config.yaml
model: "contrastive image-text model"
encoder_parallel_block: false
text_encoder_width: 320
text_encoder_norm_position: "pre"
text_encoder_activation: "swiglu"
text_encoder_mlp_ratio: 3
init: "torch_default"
nesterov: false
Rows from block 4 of the text encoder, named by matrix and row number. Rows with one number belong to one attention dimension. Each number is 128 + 32 x the weight over its row's rms, rounded and kept within 0 to 255. All counts start at 0. Numbers have three digits each. After the name is the row's rms in percent of the matrix's.
# v: attention query, key and value (stacked) (text_encoder.blocks.4.attn.qkv.weight, 960x320, the v third), inputs 0-63
# proj: attention output (text_encoder.blocks.4.attn.proj.weight, 320x320, transposed), outputs 0-63
v.98 122:145149113115071078109140142146132116131072102129172125135167175114163143139104194107130130095149095073127100112117147141111101135122128158134181131125102066133097114184130147104086088134169119
proj.98 118:128107158117132071135133114070156132136194165099092120040125110060087082087097042104108131082104110172140076156107099106161204121134159099183170114124145173132141108150130104121127113110095109
v.99 085:152161142093077136160088121130129060158149069160183057137124099132094112083107146093157102099156091105141111113075110136158136090122147127139084124178095147133099113095146155081120101082103070
proj.99 090:095114116107064167153134101126089164176106112146048137081136128155151176140154117154131155141102154139103092082194128116113134158106193153188140161122139092122105168102167087135107045120075114
v.100 109:017093103108125141048101131130066229099154207070085137195135163139167172187114127145129120153154155137142085125127170085117169151144115152044152120112116090082113136134124118143163092144090158
proj.100 104:127171161145142081164136104121111086153104120157127127096161159146151108166110098119113153106153123168109130097100085173129098102115129069187126165135118128150187108156150082172094199112151107
v.101 126:098132131121121170096140114113080091126055160109112178126132078135153159064123098106091132166114086095142150086135123150098156135114146136151124175118112154172196160074124134144155104128134144
proj.101 123:136080147107099087152124140084151125172205119190123099126173168111122114071130158142065108134086158160134136137130123148214175127127133100142081126081162063084129133172185067082160094172104136
v.102 103:187212098179101133200104164138107154159131158170130136144069110109110101057108089117126159143156156109145156054102101122136043081110138104101071152133069133165142158150160089114113118155155072
proj.102 110:022107126099136148075137099137096187100080110098158133120157103141085166090118074137144082145144119091061125132197120123136123122162148124105064109167126115132147113086132143175143090118140144
v.103 108:090064121114104169116089152114144162089160098121132150156113124169068161148077091141136144065126150142103124200105126105107114174148142154093127112111088117125127172119130124105164116092084131
proj.103 110:108118091156119109146124100142117152144105121193112087151121146155121139137154147140063131171085114104123165086129157110113131094106132154101133124193126085138176132131152084191100134120128092
v.104 113:082125134126150117173127128191103133109147159125114129191196132059089106185099123183140117108152154105090072183101125139123143136101164136134165089135166121143068117138187166111093162118121106
proj.104 115:223142109167183074103117137133114128082111107112139112149091125196144114173093111132152126040124072146162143158081144050113068175131141156101153175160108132120127170161132164195125110117212143
v.105 095:128153104115092051121123189119082114119143093152166128147189144113125125167133136136156092087136162169124050137184157103115175181127125117096084117149115148122087077157162160090111126087052067
proj.105 104:179152126167137115167106153124143106127112130063045140134096097151168137147146101113131171044116109099106108106121122116069153137092149101105182121131159111127095099118111109183103107096157109
v.106 087:121069086114190121095113108132067078141173127096099117209163144156177109214112161126150168164128130093131118151152144075168159092118134153110168142136142140168103178148132211155147117197130105
proj.106 092:123151162094126060142107135074130137147124116184088132124146164118135113201119134140128162126141188150157115136078098160149093128070157164166118169101156139121121180117123110116098116081083125
v.107 102:127068104129139147082168117134145110117087076118152152067145143205081161147135077141143084169048133159085196154208096093141208193147137162167165164109142164155157156083102128095118169174121093
proj.107 103:089150141148138122134082105100139120177168142125031148185125149094159103119143120166078106106160172091131176138123149124136094123091184150177151120090198132098126099126128104128139075119150050
v.108 108:074158109104109103085130154123118153147111159116131134144116144117158161170118149078109105135180118086136075093112158154105162084138100125125138109108111130121113078189103116130156056097099169
proj.108 100:190131165163066113204155144136143050120181121116120106053172160119107073101119112111104174122061116193108117162109153144147193123138143087117102156150094078158132085146137082106088158140079125
v.109 110:195093091130133086063151135129138112112103101109175098123158210175149098184115183118170134158151112102141141121140127094171110140113102136096169135118145086118128128149122167121109124148147113
proj.109 101:086139149066120098150115135061152115167154138109109140021108106069086110140122055105130139116145148094162098106115091108138103105114147138209153126116161216157156141128086136099121147078060116
v.110 105:092086109133134070063209103164157110135112159164100136129144155183140095163110111038106084119109151077125185104152129148157124106089125149147195155101121089115104142164108154116162132157133112
proj.110 089:126133110092103190161125117090116100192156138142137142073181130066120091134153142141089143092154169132129097114063111152188148115145163128143136102122153141143101159148141150105129141115143089
v.111 111:125147158102102103136148130076149058080150043172166134096196143144101067107118139102125119096119126136114103154134106185143142186082104124191146072164137161132070084106124151098112154096057089
proj.111 105:173124105168100131183140114157169127135067141059068104130083097183085096159164147095112139113084123125125129110127147105114130112106154163058205045133097117100110174145098155084116088111145079
v.112 090:072118085070157124112099125154108171150173147126170125165089153119119166167095150135156136166183170152171146120123123087129123069133059114078076155071146158112108126172086112162163056115125188
proj.112 087:201164145159160139160132180122118137105091114166087092071135085147118135138141125143108148115117126148090114134100101142067100119148149096145141178138110131157217140101158080177060191132122170
v.113 112:228115121083180131175143138123139056087134075146116088178125160123120072141157176141112209090107110096130133141119124173165059084114076138141137113100157112163093143177146203154122108108147133
proj.113 116:159110146132152089108119114140143178143143175134129157128107081109112123129102134130115134132137122140204120191092145165105122179104101138107174150120106154137132195126169167083133136069065163
v.114 099:103104137102104085118154128083117147089132138142095112203154149143179103155126178093098152078138144108144119133104142154122097152113090168071162128150084063099127141129107143133155122054102150
proj.114 097:106086112099142147159160083142146123180125170191157140086147102105149162150112131122091184137147104162159086075086107181129153111089097067119177132134119135156107168185199150105127177075083137
v.115 097:166131190170095063202079147085158056143163143141149087144131107122136118160146146115121103096104087140137076125125187134129138133117163095143137100163148114124165154131114119139114159153071142
proj.115 106:124170114095088137144133107161125112135145099120137177164112134106135093117170181117121166160045164111121098101103091140124152132119137125072139049174130080121036149100122139071137113103148069
v.116 108:074089157111072080108156111151123135120155152168186073171153126134162127100103137091113130078179147126104103112148133130140088147148134128104187103124091064048078134205105110090097096108115138
proj.116 098:149189116086116105140125066096141179130098131077067130039154114094084100086165118107076155121085138172117062115087134105107167054135178136131212150156115149156139122130120145129103149074172102
v.117 104:047110082083128105082201136160114142120131179120122139151164165134220132204135152088147140136188158135109032130166129140112191113132141160076169122104095137117058092193176169132157139147088133
proj.117 104:178149131160142120144106143123104127094122118114104125107142133139102103195075076121143139056108135140169140169093132101112081155078137154130168185129139107154144097153102143201104144110134193
v.118 100:090163166112155118124087108060115189155177112133096107127115167136197144173124169151176180174160122152124073135121105086136150109159110145053114135146101103139119143147153081134100119124093123
proj.118 096:069154130136121107143113068167148112104089149100126166096133111143106113191122092085132123135129121126150139127180133133125090110135115127180109084154080169130112134119048133128138181124135109
v.119 081:210152079144161066088162149142120130122089110108141138084111184129163113179192178152178139173086128113137109108172150151102177116082119129127129149133178189120150074098168165164131164121162128
proj.119 087:143113171144128141143090187100123045093126156087123137137122119121152119172061054148202104053186126087135133146134103137088086202110128109148125157076158151138066093175126122094129148148106160
v.120 096:077169128121149155114043138164094174144186158094048146207117140106165099163145162172129153119139139121132075169059130130159132092152115127049102100113097106119139176160133119150125102165140132
proj.120 092:097131146110167091132165146131126145115147107153147141145135141124147188197117152118152146179184124166160131107113098148157082095136061126135073152135081146140147149089141128112095171079094118
v.121 113:147121129104103065097125127059099095097126116121172125137182132133152146155110149100141116106138080116146085107166191115113161176157145081116139119172139080128154085140145105140087112092058109
proj.121 106:148180144104042097202132114108149075169136143110092144079131146110128069101159125116093172119035151119131067089096129114145137125111147101119168060139158127148090162152079099116176113152111086
v.122 082:183107083103107126130185148099175134076125131135102167135127151132151144135093128178167168096182153148147166118135156108089083179114151182080122173106136112139119148118199099135105128138094113
proj.122 081:047105117147187090068121123160091181126092128151181088162104110148093153115092059133128081135147097059146155125129104115152075152089112149109110117188162144145193148123131156184172126143165171
v.123 130:189160106144135143178084177133120092095130087082148164152138122079043137147132109140133123087137101120142116169073157160094150164106140129165090087151171178180112103101195164147125144088099106
proj.123 121:204121129203132097157141157173145099093099121133152122171054145239129112163092134141148142111073116099103158129143181085103094175098114151064103104175116070135106146146099114161115073170110114
v.124 084:155089149120114118174157170174177068087115130119122085114132128107111159144132183167153126067169103119132113136102149198120163103079151140093190109105141137054139117151159094153096129041131117
proj.124 080:150201141193111105097101129175070114123145088154152139131126104104112125100104074162117158127115078152140081173109152100165134183141132122133107146182113125140099143100154139083139087192105091
v.125 106:122113132157143111126061127136091170132105181069125121201123122077131185161130145147111092131127073108149101120107165092128183094145149085078091146136159094112191137130127111174125109101172195
proj.125 094:181177176074118067162148170115147034126208101167170159100127145123189123127108151138109201151101154178114089103094121154108135128146096056169088183131119133165100150166154093124149178157066128
v.126 126:147083127140119069124097193135124123142119137142154117181138116137086112124115140113119158112157167074131109129082106156133062073089123145070141143146100135115149104157104145127162108070140116
proj.126 127:156121087150105118165134102126116107095102131157158131066148104159110125133082137122102168097120085151090104128146130095078180149125157131116128150177138127138128163154225109158101129086097139
v.127 131:103172121167171146132051129133128149137098138071088188121087088098070184155151103185139090141067129155117164146067161143091193121151132091149065134111168168170221130079133086164113127094138159
proj.127 121:183130164184140120148116179160127041098198117197160100225107146154198139145126195202122147148125096131127171137132137125140098155134072092100032114119101072083094136144187083099148138215137100
v.128 083:125123147114169099135184077191093116130152196145138141117142178114114061118101084110120125106133083104074105192113175148158142156159131138129172140181130135083103056133174155108125167148128057
proj.128 083:101100162153117091136108149136150132144072089148093143131122128070121119124149189143109111089102104163159125139150108112114143123184123116133125080153137116149079069112160168121077115177128076
v.129 123:087097087079109127116142156165162155136112149122147108115073090177164141125158154150197085118157176107148109048105121216161101108127108122159159081079097149131139144171090134149135063100119180
proj.129 124:114138096130121117125182151200116123107173085080121093131107164145083080092101142129087160172065148134134126130105154091165123125137111142108122123137123114125105164195105118168164089097083193
v.130 077:133139114116134175121126167142071207114157168068157090145048104175087188173131106198148101195122213131134112114116154136149124174131141104166102147159064140187133174154127142148066083118089171
proj.130 073:102119178120206125118182140077140100101135085089158123113097115138122100072098131053135140158072096099151158126178169128099115091123177123178166151123160138125115076128141072101148137083104173
v.131 102:102136142168125151159099128084120162124074108159063127138108148145079141146126141197133147084097123119133129087127089094118129218136113140098110103138104142158169117111082166127166108190089137
proj.131 107:208147160102159062150108148103056156125189118103175150173101118087163102147127124114092126152076162153145109159078135195113107079127106113124135074127192105129122149141128073165120134064082124
v.132 086:090109134146113146141064150097142164081081124201082112181123112167134141089123160125105157154148110123232100122139101099080156194151100123095119150076144112140172077151118103154141120152032193
proj.132 089:151118123114157129129118155102116122155147108094197110138131162095115105108168139168138121123103112118157178086071140157177118082110128115114106080103167090109119134128156090156135150122161104
v.133 090:076057110095151148083119069185171108070081139205180087145142158153091148171149132096109123110157124151124102132172094129138148120122126103122134096083118121079093078182100127116129127096104135
proj.133 085:143128073158106121177161217162136127137190105165114087168091136103124107107129142153109129160044163128148142054082185088162107130142128136108121143146133134080100196155188080081130100131121157
v.134 119:153161172159164138139120095092144126113139141133092115149117165101119115125175106106045099112104138144067116171113130151117154051120098123150090149130157157179142126145100114127098176131088095
proj.134 124:104107115155118174117182114186173153140094082191131109075134134093145197065136123189190111172125183140099185085187116111111062179097142079125131161106083160092136077147161137075180161118118075
v.135 096:159113105172127143111150097116112095151127142062163098141112106112172187137131107089132133176164178104136151106141123162140096059142102128151105127131079140167142210095100129162102110122140073
proj.135 103:099152111119122134112123165128191147102144165182145127090156150155134160110142089110153101149167130150083130116113141113110101161055122091132095225110092159164163108115095120080147166151161111
v.136 121:159089128162141172139100113106167070170168105151078104132134151114166155141148105088123111140126161159127163130139157132124152054090060133155113121121133095148076163141155114139138113153165093
proj.136 123:125166096109140185089093073193118141093138123132136118134156118144096205168154101085126095143196151139106140109151076119128146144083131131120099187065074144128127130072054144171139154135176118
v.137 104:190116118091093106142125166053162142172127047118170124086133090132121127116108179144155149116106111154179159157131130076084137170153132164155099126081156125169133098096135092133142129122197208
proj.137 101:125122130139124142143082069120095116130106200065143146169154114132127130174128152111118128136155157059099090148120112169156161129085110116111122087144132121109156160129070168150114110152114162
v.138 097:118088125101155157102117140088087203113148132099212102172110099148122172103103128128114168173099165111208129151158110060103087184128166094175133147133141138128099076131126070114109105127116191
proj.138 079:102105147078165172141115049097109159109103182112089157148131148126118131148131138130122145084105099022102161146131143176113141106099194114132119127155123123163099137106171129099126123089153084
v.139 084:106112113105126155098133122088101136134168177095120144169131071129213144129102121128136150123160100096187116118150147105099115161157141107096106147126112121096101160105092083131136076149153163
proj.139 084:125121136029122105105145042125151195073088147149146117107163145129055134086135120151197115082106033121170168082143143145156091121118114148170119158088122119147148166103185135143172170117092091
v.140 110:145094167095101064100115166089138155165125089149115186155139064110195143127068149157184124090095110078169123123143176118090132110146165112122144123112163131164137163119054059127181086153191192
proj.140 101:162213097085122146164136064138059115110140140092151102107140093152087110142127112103088150126183125156114126148116125129187126177129070153094113141133111064115197152080144163168112138067100161
v.141 105:087105094083120122139140128129121182102086151100204137167110110147108134120057138133131141123108099089180083121105113111102105163148159114179155118119140140087125017138145109106127149111125182
proj.141 112:121110140130149148127119110122106139156137145156110112139125119080117067138133170154081166088026083082134138134099138143151142110116126128117137084171158109127120166165158138111119117107131110
v.142 107:135139125173150182172118123176117099155127155133137118113093188148114122128159120132140102094107148132077105096080143190191143104075055133137133114123079132096133105153149184146135119158124063
proj.142 095:102137148162149111087107173202123148143203074104088157114108132109130139166140157065085127144133150186119121148133087144082126111134149135080123111112112137156092094133083137145131133147123142
v.143 099:177145182148135166117136139135123076099170102086093154147153095095192109140149154098129104078160106114096122114164141127113136059137123151157127126129139093147172179112134116161139133097174090
proj.143 093:139173093088107120083149137160180108134091139134148107099112130177164162107117089115165141152208113202121142097131148129124120134152072166103105159074043149146150154119121142114137168162092139